{
  "arch": "resnext",
  "model": "image classifier",
  "dataset": "short English words printed on busy colour backdrops",
  "train_examples": 45211,
  "image_size": 48,
  "crop_scale_min": 1,
  "horizontal_flip": false,
  "rotation_deg": 5,
  "targets": ["case"],
  "num_classes": 3,
  "norm": "batchnorm",
  "activation": "relu",
  "depths": [2, 3, 4, 2],
  "kernel_size": 3,
  "stem": "deep",
  "avg_pool_shortcut": false,
  "widths": [128, 224, 384, 672],
  "loss": "cross_entropy",
  "init": "trunc_normal_002",
  "residual_init": "zero_last",
  "optimizer": "muon",
  "muon_scale": "original",
  "lr": 0.028,
  "momentum": 0.85,
  "nesterov": false,
  "orthogonalizer": "newton_schulz_5",
  "adamw_lr_other_params": 0.0015,
  "grad_clip": 1.0,
  "ema_decay": 0.995,
  "steps": 8900,
  "batch_size": 64,
  "epochs": 12.6,
  "lr_schedule": "cosine",
  "final_lr_fraction": 0.01,
  "warmup_steps": 890,
  "weight_decay": 0.02,
  "adamw_weight_decay_other_params": 0.01
}
Rows from block 5 of a small image classifier, named by matrix and row number. Rows with one number belong to one channel. Each number is 500 + 40 x the weight over its row's rms, rounded and kept within 0 to 999. All counts start at 0. Numbers have three digits each. After the name is the row's rms in percent of the matrix's.
After each channel's rows are labels from the 100 images, of 14976, where the channel reaches its highest value: "strongest on" is what is common among them. Only what is clearly more common there than usual is listed. The data: short English words printed on busy colour backdrops.
# convs1: grouped (8 groups) 3x3 conv, stride 2 (model.blocks.5.convs.1.weight, 192x24x3x3, each kernel summed), inputs within the group 0-23
# convs2: expand pointwise conv (model.blocks.5.convs.2.weight, 384x192x1x1, transposed), outputs 0-63

convs1.16 065:461528487443529493483558530470490511450480452554486518453501582412482479
convs2.16 100:472481524448536562458550405492455543485472539498484498465492472496511578516495531521582553469489508472506457481477472482527463543541476429543507535502483453449492497501517529456521517420468483
strongest on: small letters; the letter i

convs1.182 063:530489502526491528522496470524534513524582410587486483558565483491470489
convs2.182 098:515505465447566460593406549447571490530504494494524531450430536469525515507524525528476496610492432549546503461434480475462460486519498482486479531499493511531476530578514427488426475464506507
strongest on: first letter capital; the letter b

convs1.85 163:536510453509454568461538585482552490485504530474460456477456489481421493
convs2.85 099:488497489471445527432436446524450591457476474501477390520511480430502442513472514475526492528526488516478513521525527534494493509500471504447500469490456549486488507483493502465484479405518476
strongest on: first letter capital

convs1.170 119:422471447481530451439501527521481556531517508532459573462459553513467483
convs2.170 103:620512476558486510551461476521535521542535514492485512493514471550480415523511549470533449457511489483394603481544561530526511510543499548551509425516489530554489558508468498526572537495501502
strongest on: small letters; the letter b; the letter h

convs1.68 076:436533503536548490501432498464502503433542427580496472520527455519465495
convs2.68 104:517506534535486488420516498466575552493486365464510521537488490482574481503453435538530408433513501522511471509481508435468482524526488509504495532516503529461468553474479540509537478479488423
strongest on: first letter capital; the letter i

convs1.89 076:478546489429520476495501403440453507491536497473475535519484432476457448
convs2.89 111:529501504553500476508495538534527477520506464462526468498538509446492456489553538508587488491465493475503458488460414568460486469562500451536501459496519527518457525511484536522528431520570533
strongest on: small letters; the letter f

convs1.30 085:540508487489528509454486511535535531606529479456426529452494550555528516
convs2.30 101:433485488510481533537489470475503509454558512455467492587485486516495440480438503503505519493492432520435486518538540492520560408489496496424585494508506464509538554571539546497448611542448499
strongest on: first letter capital

convs1.69 111:515446546551524488474470475506472393537506485411525549508470521531481487
convs2.69 098:431507530553495497508569469499513507409486461471491551481506520571482504530493502471489571546498468461435526494534486534539464466511525548477499484489496486484485453500412467498439525509426546
strongest on: first letter capital

convs1.113 134:464490490452499463469431494510557482488511505412595519448500494458541515
convs2.113 098:539489517530577546454532524450572510449525500427531485396401500517475539513558428522589445482497545496492515496500575501476519537476539464475522516504494538538401445479533562447501517477522550
strongest on: small letters; the letter i

convs1.60 094:479505544452470582458548489450598544495477498483526509530555462478520505
convs2.60 100:477507505585527461594517570514506513466557482561483539519485498487487457530554448511500535484497600389549524527498518512492585499529528576466531511499488538502538505530559466501476527505531474
strongest on: first letter capital; black ink

convs1.164 106:484588544490492484509478403415507500526440478504496442505506493500453487
convs2.164 098:512506527485464507462462512504478482477531583560551467481464493524526534485579511511503541533498402545537536522511517483509429499489496520463456537484500461487540541491463453436552487450469513
strongest on: small letters; the letter r

convs1.88 099:492474579535509498453522513545537500464498471578501467449593516503551480
convs2.88 098:500506448487446550468583470490556552491542483533493512452546479477515499540503444520531389424531468474372449526565460476551516483509452511550546499508506549506547523563479460472516535509543448
strongest on: small letters; white ink

convs1.51 105:461433552571495467538538453566463463474515474463459540469463472460479491
convs2.51 109:507491463455524546481451476497492517509460516506493504492449489503510476530472572467477531598496544407539462514546454480493498539547528489474468453514508485510474524577546513505503440427527468
strongest on: first letter capital

convs1.17 049:489523468533474546476469473402504497485541554564536523445491464563529468
convs2.17 098:539501497467543490455490560497525454543513474521514514482592474486505461510539521505463468545502499475505503526412390528496518574517475525544550509498444477521482475516410486496486526513503515
strongest on: small letters; the letter i

convs1.115 103:464482514493535560566535476454544480547491510471591475471516483501422538
convs2.115 095:506500419530558398486498434527563535510466457511496513387563468545506492458453469498393508551494467527461527465519504490461499516478499463487502508508497455485431531526480479520533549434459497
strongest on: small letters; the letter i

convs1.185 051:524511503478467484546531427507471478445553456475481483456469454529421429
convs2.185 102:461501491543421526478502538516469459460497566477514549537503452480458495533551389546450436475504447586495488467534597472559531400523486529473501551499475530517483487507457516575461517488617544
strongest on: first letter capital

convs1.169 062:471470457506516499472501494524446511526470494588516469520568412435485547
convs2.169 096:581508542560506576588512413510485427511493527479501564565554468497517417525475409543477505536558459567456493496490447516493476470520475471538507461488524511499446453503446536513523479517474526
strongest on: first letter capital; the letter b

convs1.49 073:480507473507539478428473471538473434535502487414532471468545513560448461
convs2.49 095:515501477481588557472461477480532571431503414508511453536450517589507543474483452490490495537522468577491513489437588497417488539554476555508525479473495484502451459531477518514453514495511598
strongest on: first letter capital